{"dataset": "notes from a synthesiser with random patches", "train_examples": 78125, "spec_augment": false, "win_length": 512, "norm": "layernorm", "qk_norm": false, "inner_norm": false, "experts_per_token": 2, "shared_expert": false, "layers": 12, "positions": "sincos", "muon_scale": "match_rms_adamw", "lr_schedule": "cosine", "weight_decay": 0.2}
Rows from block 7 of a small sound classifier, named by matrix and row number. Rows with one number within an expert belong to one neuron, the router's apart. Each number is 128 + 24 x the weight over its row's rms, rounded and kept within 0 to 255. All counts start at 0. After the name is the row's rms in percent of the matrix's.
Before each expert's rows are labels from the 100 clips, of 14976, where the router gives the expert most weight on average: "strongest on" is what is common among them. Only what is clearly more common there than usual is listed. The data: notes from a synthesiser with random patches.
# router: router (model.blocks.7.mlp.router.weight, 8x128, trained with AdamW), inputs 0-127
# up: expert up (model.blocks.7.mlp.up, 8x128x128), inputs 0-127
# down: expert down (model.blocks.7.mlp.down, 8x128x128, transposed), outputs 0-127

# expert 6
strongest on: ring modulation; no filter
router.6 098 [112 119 145 154 176  88 122 128 135 118 120 159  75 117  89 111  93 124 113 113  87 129 177 118 162 120 140 176  85 127 130 131 106 120 142 116 162 116 109 162 150 126 124 146 110 140 106 112 141  91  88 175 131 103 103 127 175 122 146 140 121 111 147 126 126 120 189 128 103 104 115 132 103 111 130  93  90 131 104 163 128  98 119 114 144 104 137 126 116 151  80 125  76 138 100 140 139 160 112 140 152 141 158 173 132 164 121 139  93 148 119 144 135 166 113 169  95 157 144 116 139 140 153 125 104 125 137 136]
up.16 082 [138 102 118 147 113  87 122 127 159 149 132 138 189 174 177 121 119 125 154 130  96 157 126 156 124 116 106 111 146 158 164 115  93 127 110 177 118  94  90 152 111 149 104  80 122 134 144 119 162 153 175 117  92  93 101 111 119 136 132 161 133 127  92 130  99 137 143 119 131 164 109 134 121 144 137  92 131 100 124 133 102 105 170 140 150 106  98 116 119 164 130 131 155 108 124 145 172 119 103  95 111 151 110 149 158 120 124  87 115 102 116  83 133 119 157 148 117 117 145 168 124 125  95 135 150 166 149  99]
down.16 089 [ 96 142 117 100 149 132 115 126 112 137 202 131 104 114 149 132 123 144 116 143 166 120 124 157 110 106 165  86 106  99 123 139  77 121 141 127 152  93 159  66 129 116 149 126 131 103 120 166 167 149 148 130 109 110 120 130  94  72  98 154 130 117 157 144 153 154 146 164 159 126 135 159 129  84 144 127  92 160 133 131  90 179 102 120 138 158 163 138 157 125 116 125 105 135 137 150 126 140 108 124 123 167 131 103 120 105  98 123 136 150 106 143 111 155 125 107 107 157  88 121  93 167 155 128 117 112 104 120]
up.17 086 [158 147  90 110 167 172 125 145 121 131 127 142  86 120 152 120  99 139 106 143 113 148 126 104  99 105 134 175 129 112  84 128 132 128  82 110 116 114 142 146 106 124 131 136 136 109 145 115 143 111 157 100 145 144 142  92 174 107  73 170 154  98 109 149 140 147 168 120 144 151 153  93 105 132 167 122 120  89 114 132 198 149 104 119 113 161 111 125 139 168 128 116  98 122 126 151 101 106 155 114 126 103 175 120  97  86 108 122 117 122 146 136 105 127 160 129 129 102 132 111 112  99 159 132 176 162 152 128]
down.17 084 [133 144 127 126  83 105 113 111 147 104 156 152 133 136 100 115 110 134 123 122  91  90 150 130 121 144 127 101 103 148 160 121 122 134 157 136 120 142 118 100 150 112 130 139 167 144 150 197 122 109  89 134 139 147 113 151 100 144 185 133 117 124 154 120 156  94 109 128 132 166 169 113 148 110 163 106 123 161 152  84 127  90 128  89 123  72 188 157 142 117 129 118 159 137 112 142 137 115 128 102 113 131 134 137 154 120 136 126 190  74 126 119 125  88  97 163 128 115 154 131 118 133 148 118  75 111 123 115]

# expert 4
strongest on: hard sync; echo; filter: no filter
router.4 096 [133 113 144 131 126 142 118 139 152 109  90 164 120 149  93 101 133 105 180 116 167 121 126 124 146 133 151 147 136 136 149 145 145 148 119 107 115 161 100 173 100  88  91 164 113 131  91 119 120  71 136 110 121 134 101 125 145 142 157 149 115  90 129 159 150 129 120 149  97 141  95 121 150 126 122 110 143 125 158 147 122 106 106 124 137  64 100 123 150 121 104 102 131  76 133 163 151 154 107 144  62 167 131  99 105 127 118 120 125 146 165 145 157 138 153 131 184 136 145 115 164 160 109 137 145 161 152 116]
up.16 107 [ 90  98 122 143  97 194 151 102 161 161 103 159 111 105 153  93 136 102 126 115 118  96 101 156 122 134 111 133 117  91 127 122 141 111 134 171 117 119 112  92 137 154 108  83 120 100 141 116 180 143 131 165 121 137 163 137 151 146 104 182 152 161 163 131 164 161 139 169 126 143 114 135 115 129 104 116 109 132 156 142 154 126 131 108 103 139 160 102 143 116 125  80 112 107 135 104 132 113 148 170  95 165 134 121 146 145  78 114 132 132 188 124 131 120 123 123 163 102 142 100 100 116 124 119 133  99 132 127]
down.16 105 [117 144 127  69 119 115 118 135 158  92 109 122 153 161 108 109 125 133  90  96 140 201 156 131 123 141 150 102 118 137  99 125 146 144  87 164 127 152 120  93 113  99  97 129 129 125 125  94 131 104 137 145 125 147 157  86  92 137 115 110 110 169 163 152 118 166 129 144 113 115 129  94 127 150 159 120 107 127 106  93 162 108 106 133 158 118 112 153  84 164 161 150 128 133 171 102 122 155 135 108 161 145 130 140 144  99 152 134 117 129 135 178 127 178 138 125 115 123 122 137 127 102  82 112 164  83 139 143]
up.17 094 [ 89 158 133 125 116  96 121 145 139 156  98  77 115 105 184 116 119 120  75 172 128 162 107 124 149 133 108  96 167 115 101 101 110 144 152 117 147 111 109 157  88 133 143 151 110 142 128 124 139 123 153 105 131 131 159 141 139 114 155 159 133 121 150 156 150  82 165 145 147  99 140 113  70 139 100  95 169 137 153 155 148 117 117  99  83 129 146 125 135 115 130 143 128 139 160 117 175 146 166 110 147 104 126 108 138  94  75 145 156 124 105 132  94 137 105 121 137 114 139 123 161  94 129 112 150 144 104 158]
down.17 105 [134 148 127 142  90 168 100 121 111 150 111 105 130 105 121  97  85 100  74 156 127 123 152 166 123 141  94 111 140 110 103 157  94 141 127 173 161  92 140 115 164 123 108 147 141 130 144 125  99 100 125 177 140 130 123 126 149 111 183 105 121 164 128 131 157  96 110 104 133 126 114 120 124 148 150 128 154 112 101 141 149 141 161 155 128 178 128 119 106  93 105 145 122 132 122 122  78 127 115 115 137 141 144  98 104 168 116 124  79 141 134 118 152 141  92 138 129 167 106 147 136 139 127 153  83 159  97 192]

# expert 1
strongest on: high-pass; inharmonic FM
router.1 104 [162 136 161 151 143 156 120  76 143 107 114 165 130 115 136 136 128 121 100 170 110 101 141 135 177 120 125  89 125 182 107 119 125  71 153 122 152  82  76 118 148 166 129 110 195 127 100 175 116 143 108  88 126 120 103 119 119 113  76 162 132 121 131  96 139 146 116 136 138 110 153 112 121 130 148 158 146 127 166 130 147 151 151 134 119 108 126 139 151  92 117 122 169  72  97 131 140 107 123 124  95 162 116 153 160 134 115 118 135 150 104 114 154 128 138 146 141 109 125 119  96 127 132 114  96 121 151 138]
up.16 113 [155 126 116 102 129 165 132 110 124 110 101 136 122 114 124 123 137 145  75 155 142 120  95 145 107 188  79  68 166 102 115 120 140 136 118 106 122 133  93  72 130 157 155 155 144 133 150 142 112 124 138  96 163 150 155 159 114 106 125 124 106 113 111  98 163 159 123 133 128  93 144 130 154 119 132  93 158 149 134 125 112 124 146 179 131 112 132 170 155 147 136  71 115 103 125 141 118 136 137 130 106 106 175 135 193 118 125 131 162 124  94 110 153 121 106 114 123 162 106  92  96 131  99 125 139 140 125 150]
down.16 109 [135 134 129 150 127 126 107 154 108 119 119 152 159 136 131 120 137  93 138 122  84 101 136 121 130  86  86 170  69 153 134 114 116 158 128 135 155 111 135 128 144 131 119 118 128 130  56 123 101 118  81 167 102 101 103 138 129 116  94 145 140 125 175 143 154 156 146 146 130 103 123 107 133 135 141 136 150 116 181 161 106 102 157  51 129 145 183 130 155 122 120 153 132 137 166 135 125 127 135 154 114 115 100 111 106 139 117 124 118 102 151 132 134 152 179 160 112 116 123 132 125 130 155 165 120  96 136  75]
up.17 071 [163 117 127 167 102 112 158 130 145  82 165 144  77 177 156 108 130 101 130 148 122 123 117 127 127 106 125 122 140 119  78 137 115 106 111 150 175 105 147 109 125 139 144  88 122 140 185 144 163 134 150 121 100 113 116 119 170 134 145 142 109 158 116 157 121 130 145 127 110  98 155 158 147 138  96 147 121 200  94 108 125 109 101 129 123 107 152 107  90 135 152  96 115 160 131 122  97 133 142 120  92  79 150 133 181  89  96 107 142 131 128 148 101 135 117  97 121 161 108 122 103 111 134 113 122 127 112 148]
down.17 077 [138 139 124 143 119 143  95 116 107 125  89 130 127 127 107 137 117  95  85 134 146  85 101 146 119 116 133 146 138 135 186 106 137 146 163 147 120 135 129 117 156 117 115 176 127  96 123 159 124  82 117 123 150 101 160 177 112 101 147 129 129 141 145 135 136 136 178 102 127 111 116 141 144  88 173 109 151 103 130 103 148 158 108 134 138 137 174 143 102 106  69 146 112 157  65 141 150 137 138 100  97 126 115 124 124 141 106 173 128 114 121 116 152 163 115 156 136 121 150 132 124 104 137 121 199  90 100 102]

# expert 2
strongest on: echo; low-pass; oscillator: saw
router.2 100 [122 145 171 133 161 108 123 145  96 178 151 142 117 108  91 123  96  78 100 151 130 123 121 117 103 114 137 101 121 125 143 136 135 131  85 157 120 146 125  81 126 162 168 139 145 107 135 144 164 161 150 171 120 132 143 117  64 178 174  91 108 126 160 131 159 126 130 109 112 115  99 119 105 103 106 147 117 147 168 119 107 118 128 153 151 153 104 113  85 115 176 143 130 136 123 150 109 146  96 141 149 117 110 100 155 146 162 135 139 120 154 142 114 111 112 152 101 139 170 132 116 123  81 122 126 146  82 125]
up.0 099 [133 100 146  92 125 131 138 131 143 124 146 107 126  92 126 131 158 113 100 134 117 150 172 115 126 103 103 125 157 174 108  72 108 109 124 146 144 147  87 104 149 106 144 107 163 135  75 165  98 166  75 124 124  87 190 112 140 125  90 131 142 104 129 114 156 131 183 119 158 115 124 141  99 129 126 155 110 137 125 130  89 122 152 156 111 134  91 125 143 113 137 165  68  89 169 146 113 102 110 122 136 150 124 154 132 132 146 159 109 130 146 126 176 128 108 130 133 142 137 132 165 121 125 132 160 127 107 104]
down.0 094 [190 126 131 124  92 159 163 128 146 139  89 112 104  86 121 155 139 144 180 151 124  78 102 121 125  73 128 109 104 142 136 110 182 135 148  81 113 141  83 186  99 101 132 173 133 115 167 142 158 121 134 151 153 157 107 128 129 115 100  94 100 142 109 115 133 119  81 155 148 136 136  99 149 146 132 144 162 115 139 131 125 170 131 108 128 127  98 130 134 125 135 129 149 108  81 112 143 134 124 157 138 140 133  99 102 117 129 109 119 153 153 122 121 110 135  72 112 114 122 145  91 147 148 143 123 134 161 137]
up.1 091 [105 114 120 191 160 109 118 130 160  81 121 131 128 149 109 129 153 125 146 101 140 141 131 133 126 109 177 128 147 100 117 165 121 167 147  94 114 119 157 142 142 110 141 177 147 141 152 108 102  92  98  91 161 133 112 159 166 121 140 121 119 147 111 149 102 104 152 148  97 111 112 133 108 129 163 114  95 112 132 137 144 141 116 170  94  90 119  87 148 120 102  99 131 112 112 164 105 131  94 139 114 112 106 118 153 109 143 128  97 118 106 181 158 174 176 119 110 150 118 116  92 161 150 165 101 128 135 120]
down.1 095 [159 155 103  84 127 127 116 118 118  78 169 140  70 118 129 146 170  90 116 131 122 117 132 116 111 146 152 131 155 141  88 132 129 100 134 118 132 147 162 131 109 127 135  80 123 115 128 178 143 161 143 185 112 106 150 102 105 110 120 140 147  75 128 122 121 155 106 125 139 110 137 126 126 124 164  95 101 114  83  94 102  97 133 101 131 144 121 140 144 160 126  81 133 132 125 123 124 175 149 139 107 202  93 170 137 125 128 133 140 148 110 131 129 120 147 168 154 133 127 138 136 120 159 127 171  95 110 132]

# expert 3
strongest on: echo; notch; square; oscillator: detuned saws
router.3 106 [118 127  97 111 104 152 109 127 131  71 148  90 129 148 150 123 175 154 152  92 102 170 126 125 104 184 150 130 145 108 147 157 143 153 126 131  95 143 182 151 109  93 130 121 127 164 164  99 107 122 131 103 132 127 154 127 147 128 102 102 115 136 113 138 105 123 111 132 121 146 138 124 135 122 174 109 109 106  69 130 128 135 119 141 107 140 154 136 116 141 154 153 135 135 168  78 118 124 141  72 146  84 107 137 117 137 157 131 133  94 106 134 147 151 129  86  98 136  94 177 134 125 149 172 152  93 147 146]
up.0 078 [103 171 147  81 108 136 125 108 106 169 126 179 146 131 123  90 146 137 106 173 123 137 108 118 127 154 135 135 117 147 143 130 111 151  69 163 156 147 109 125 154 128 142  74 107 120 159 172 129 156 112 132  91 144 155 105 128  96 148 119 118 154 154 150 108 142 122 107 137  97 132 116 175 133 109  90 158 115 158 135 114  80 165 112 109  86 135 122 148 134 145 173  90 142 104 116 159 115 147 119 120 103 153 154 147 118 137 127 102 132 112 117 114 148 109 131 157 115 142 117  89 131  66 108 143 147 103 113]
down.0 092 [126 130 155 154 138 119 159 100  77 169 107 138 131 119 130 112 141 120 123 162 110 106 109 178 160 132 124  88 114 193 136 118 141 134 165 130 123 125 146 104  67 133 174 133 158  82 165 120 117 129 130 126 104 151 163 114  60 115 131 158  89 119 149 110 154 135 147 119 103  99 101 153 121 109 114 125 136 125 176 123 140 141 128 136 144 150 120 128 140  90 119 109  98  97 149 122  76 127 136 131 171 140 157 130 144 110  81 129 153 150 133 107 129 146 127 155 139 160 109 136 104 147 119 113  88 104 127 104]
up.1 105 [102 128 128 120 131 124 121  94  96 120  72 126 113 134 147  90 123 141 128 125 153 145  66 121 107 136 128  84 100 150 137 109 141 134 178 123 125 128 104 137 129 124 107 103 138  89 115 144 121 136 154 140 123 155 125 128 142 117 123  66 168  84 167 104 153 144 105 169 116 146 141 118 153 162 124 173 152 176 148 138 139  94 144  86 124 144 141 115  79  75 131 131 125 114 158 126 164 144 158 150 132 127 133 195 149 114 125  90 168 123 145 106 111 130 131 149  95 167 124 150 144 132 132 132 136 128 136  99]
down.1 095 [139 111  86 156 151 118  98 123 115 102 119 113 158 116 149 120 158 144 110 114 119 137 105 113 148 152  96 177 156 147 143 134 113 136 114 156 142 105 174 154 145 121 113 138 116 143 158 113 142 123 142 120 106  85 133 155 100 101 148 155  89 182 102 135 166  91 115 111 123 130 102 136  73 129 182 138 121 128 121 145 106 105  84 152 117 113 167 113 167 132 114 145 109 160 142 100 106 129 179 124 126 116 160 126  89  98 147 138 146 129 101 134 149 123 131 115 115  69 102 109 121 116 138 173 148 107 126 177]

# expert 5
strongest on: narrow pulse; no filter
router.5 087 [125 158 126 149 106 157 133 118 156 105 130 103 113 123 107 149 190 146 130 145 106  76 127 103 121 125 124 164 135 101 120 139 150 140 201 106 134  99 127 132 157 134 130 148 133 146 125 129 138 119 158 107 156  72 119 153 168 133 131 103 106 110 168 129 113  94  96 161 130 114 130 142 129 134 131 105 117 125 107 151 162 134 144  95 101 114 121  87 135 116  83 108 142 131  77 111 160 153 141 136 113 106 154 124 106  69 111 139 152 153  87 121 129 123 167 111 111 130 156  94 131 141 186 122 146 118 118 177]
up.0 100 [142 109 133 122 135 185 138 121  85 103  95  85 103 141 128 158 165 128 125 123  94 103 156 178 144  94 146 127 123 111 128 121 130 138 128 134 123 133 105 152 116 121 137 110  74 108 129 163 174  88  90 168 107 144 122 137 125 145 166 126  93 139 148 101 162 142 137 132 139 105 112 176 117 144 150 143 122 120 117 164 134 130  96 160 109 138  83 107 112 168 115 140 132  94 155 178  83 152 139 135 111 165 145 129 107 135 145 105 110  98 158  94 154 118 119 150 113 132 104 109 129 123 142 150 135 180  98 104]
down.0 102 [172 131 148 152 193 126  88 143 122 148 136 157 120 114 100 136 127 111 115 144 131 144 111 141 129  96 156 166 124 135 141 100  86 134 150 170 147 127 118 136 111 108 134 123 120 154 145 119 106 137 145 155 133 120  79 147 131 155 137 114 173 147 132 141  92 133 104 139 116 137 125 130 176 112  96 108 124 144 154 144 134 117 103 109 122 167 157 117 139 167 112  84  77 139 133 106  67 139 124 144 117 124 104 178 142 103  66  85 135 124 105 146  75 125 169 131 154 129 129  85 125 138 126  93 135 137 127 100]
up.1 085 [169 129  92 138 154 146 127 146 129 120 139 107 120  78 113 133  80 133 143 135  71 142  82 167 166 128 168 146 156 122 156 104 113 135 151 175 121 149 107 123 123 154 110 138 139 139 122 139 151  95  94 134  99 117 117 103 120 127 138 113 107 128  94 126 133 119  75 148 132 156 121 153  97 129 152 122 138 112 131  90 161 138 145 143 134 168 125 119 162 112 186 137 121 123 160 115 162 137 123 103 143 129 155  88 114 109 107  92 159 109 135 120  94  91  92 144 171 106 155 119 169 140 113  98 116 137  81 125]
down.1 094 [135 166 118 113 120 117 140  99 174 124 133 108 127 107  97 117 122 143 126 100 137 153 179 128  71 127  89 130 107 156 125 133 135 133 136 153 150 130 156 152  72 122 109 114  68 134 172 143 140 132 146 148 144 125 163 128 103 145 131 123 109 137 161 161 117 125 143  81 131 119 104  98 135 118 110 144  95  89 160 144 127 131  87 130 123 120 159 123 157 159 109 156 133 173 107 111 125 167 139 129 115 147 111 118  85 136  58 152 119 122  95 153 155 135  87 133 120 136 157 190 127 109 147 129 107 112 112 139]

# expert 0
strongest on: high-pass; filter wobble
router.0 099 [136 154 102 173 101 133 141 148 133 172 124 121 130 174 143 180 117 121 147 132 150 114 111 130 113 102 102 155 114 115 115 118  69 141 150 110 190 108 136 141 127 147 123 168 108 147 127 126 128 122 114 142 154 141 100  85 111 132  90 121 177 156 114 174 143 105 125 156 148 130 128 159 115 168 103 148 154 129 135 154 109 139 104 131 135 111  74  88 158 123  98 131 122 146  96 145 129 136 142 171  99 139 101 139 111 128 118 120 122 152 138 128  95  91 122  91 141 127 149 114 164 111 160 118  80 114  91  88]
up.0 064 [159 140 152 159 113 115 124 149 110 118 120 104 165  93 176 129 139 125 124 163 135 143 134 119 155 142 133 138 109 135 151  70 127 132 126 132 100  96  99 108 167  87  70 153 107 123 120 156 158 108 133 116 132 144 116  92 147 162 152 141 124 137 122 173 197 142  99 100 109 129  89 173 135 121 117 127 116 102 123 107 111 105 103 141 130 151 174 134  94 111 163 125 120 114 110 173  83 121 123 104 134 158 116 138 124 147 108 115 104  90 148  96 167 142 114 139 131 118 118 105 117 141 156 123 186 106 141 110]
down.0 074 [128 138 140 108 109 125  64  85 120 146 134 120 114 153 125  94 109  99 120 110 214 112 100  66 103 161 143 116 169 184 125  97 177 163 162 106 144 126 145 111 110 125 151 128 148 102 113 118 110 143 125 140 110 125 149 160 136  98 128 158 139 117 149 116 115 112 140  98 135 115 108 111 118 105 149 139 122 150 126 123 167 136 171 150 149 139 134 122 134 146 114 144 127 148 141 112 129 130  98 146 133 113  86 134 113 118 122 131 114 149 119 161 113 126 135 123 109 175 108 141  54 130 144 125 142 180 107 106]
up.1 113 [ 71 138 149 154 117 142 158 130 149 147  79 112 143  93 145 128 123 111 140 137 130 163 157 158 119 160 117 124 119  86  99 179 118 172 135 171  79 114  98 175  89  85 170 164 143 148 106 172 142 158 127 117 130 145 123 174  97 120 143 128 122 128  97 122 136 112  93 150 128 104 158 109 135 103 131 150 101 121 126  87 110 104 120 122 131 125 116 133 143 138 110 151 134 114  79 126 146 128 156 120 135  94 156 166 123 120 115 130 135 109 103 138 147 107 154 154  83 122 120 117 136 135 129 171 109 158  91 137]
down.1 103 [119 153 149 160 125 123 129 141 131 126 133  96 135 126 116 143 110 129 180 204  91 127 110  91  81 133 138  97 138 122 158 118 147 157 145  87 129 114 186 109 118 100 122 102 110 131 139 141 167  51  85 155 129  89  88 130 158 152 124 140 116 114 132 153 147 141 171 138 123 124 126 130 119 101  93 124 165 112 130 130 134 137 101 115 147 102 113 160 102 183 130  84 123 120 110 117 128 139 138 123 112 153 109 137 127 156 140 138 160 122 111 138  90 161 179 105 113 142 116 136 152 139 132 107 116 116 100 136]

# expert 7
strongest on: echo; inharmonic FM; filter: no filter
router.7 108 [109 130  96  92 103 118 140 118 109 149 126  97 186 106 177 120 108 168 119 140 157 124 137 153 132  94 130 110 153 141 102 114 135 103 112 135  92 107 133  91 111 127 133  88  99  84 148 109 110 161 125 115  89 164 147 134 133 110 120 173 145 172 101  96  91 119 117  89 138 116 139 150 150 150 105 142 163 110 142  91 133 141 166 125 125 178 151 161 152 138 132 101 112 160 144 122 130  77 166 136 156 146 132 125 122 115  96 157 149 119 117 152 103  96 117 142 153 158 102 101 108 143 115  92 142 150 130 104]
up.0 118 [112  80 163  85 118 126  86 115  87 151 127 122 147 117 146  87 114 110 146 142 123 109 103 166 115  98 119 125 154 166 160 108 122  86 135 129 120 143 159 146 113 114 168 103 133  97 141 197 123 124 136 164  96 145 125 125 139 102 146 125 136 140 162 114 141 105 166 170 111 163 125  87 110 111 122 130 105 135 124 117 122 127 142 101 132 133 135 170 144 170 144 150  95 149 103 119 119 141  88 174 111 203 131 137 170 157 121 109 137 135 133 136 121 108  95 104 139 107 139 130  99 127 132 172 111 117 114 117]
down.0 123 [ 78 125 145 127  91 186  90 166 139  91 110 140 134 129 143 134 138 134 137 133 105 149 135 166 101 130  95 142 130 124 103 199  95 136 104 103 129  87 118 161 137  98 118 131 108 140 130 140 130 127 109 123 143 108 160 116 166 159 130 165 139 113 144 137 158 133 151  96 130 131 128  82  88 128 111 132  92 119 111 120  97 149 128 143  96 145 162 193 105 155 156 117 127 140 172 142 162 118 139 132 127  71 140 150 121  99 142 112 127 105 138 136 121 117 113 139 100 160  97  93 115  94 179 131 133 120 125 139]
up.1 094 [102 106 100  76 140 177 121 140 138 117 101 124  67 158  96 152 150 133 117 110 108 109 164 122 152  93 111 123 135 119 110 111 131 108 176 143 112  86 164 142  90 158 142 125  96 171 116 103 151 125 148 119 139 145 121  98 124 137 135  74 117 149 131 123 119 122 128 170 129 132  96 112 163 128 146 113 119 159 143 109 155 110 103 127 116 150 120 135 142 104 118 144  86  86 122 171 130 127 184 156 115 187 114 133 126 143 182 150 157 106 161 144 104 108 149 124 153 110 107 120 139 131 122 169 141 109 131 138]
down.1 088 [ 96 142 124  89 149  96 124 117 109  99 180 130 130 117 108 116 119 125 113 168 109 133  98 105 134 139 132 145 127 130 126 102 161  99  79 136 117 107 141 130 117 150 163 102 113 120 162 117 114 120  82 159 128 106 117 158 144 135 117 152 153 132 115  96 131 148 123 123 128 138 101 109 163 169 152 100 119 131 135 147 163  76  98 138 144 186 134  99 106 139 115 143  81 157 143 119 128 175 131 139  97 135  92 121 163 126 105 141 137 143 213 122 138 132 119 148 124 112  93 150 109 136 112 111 152 123 141 193]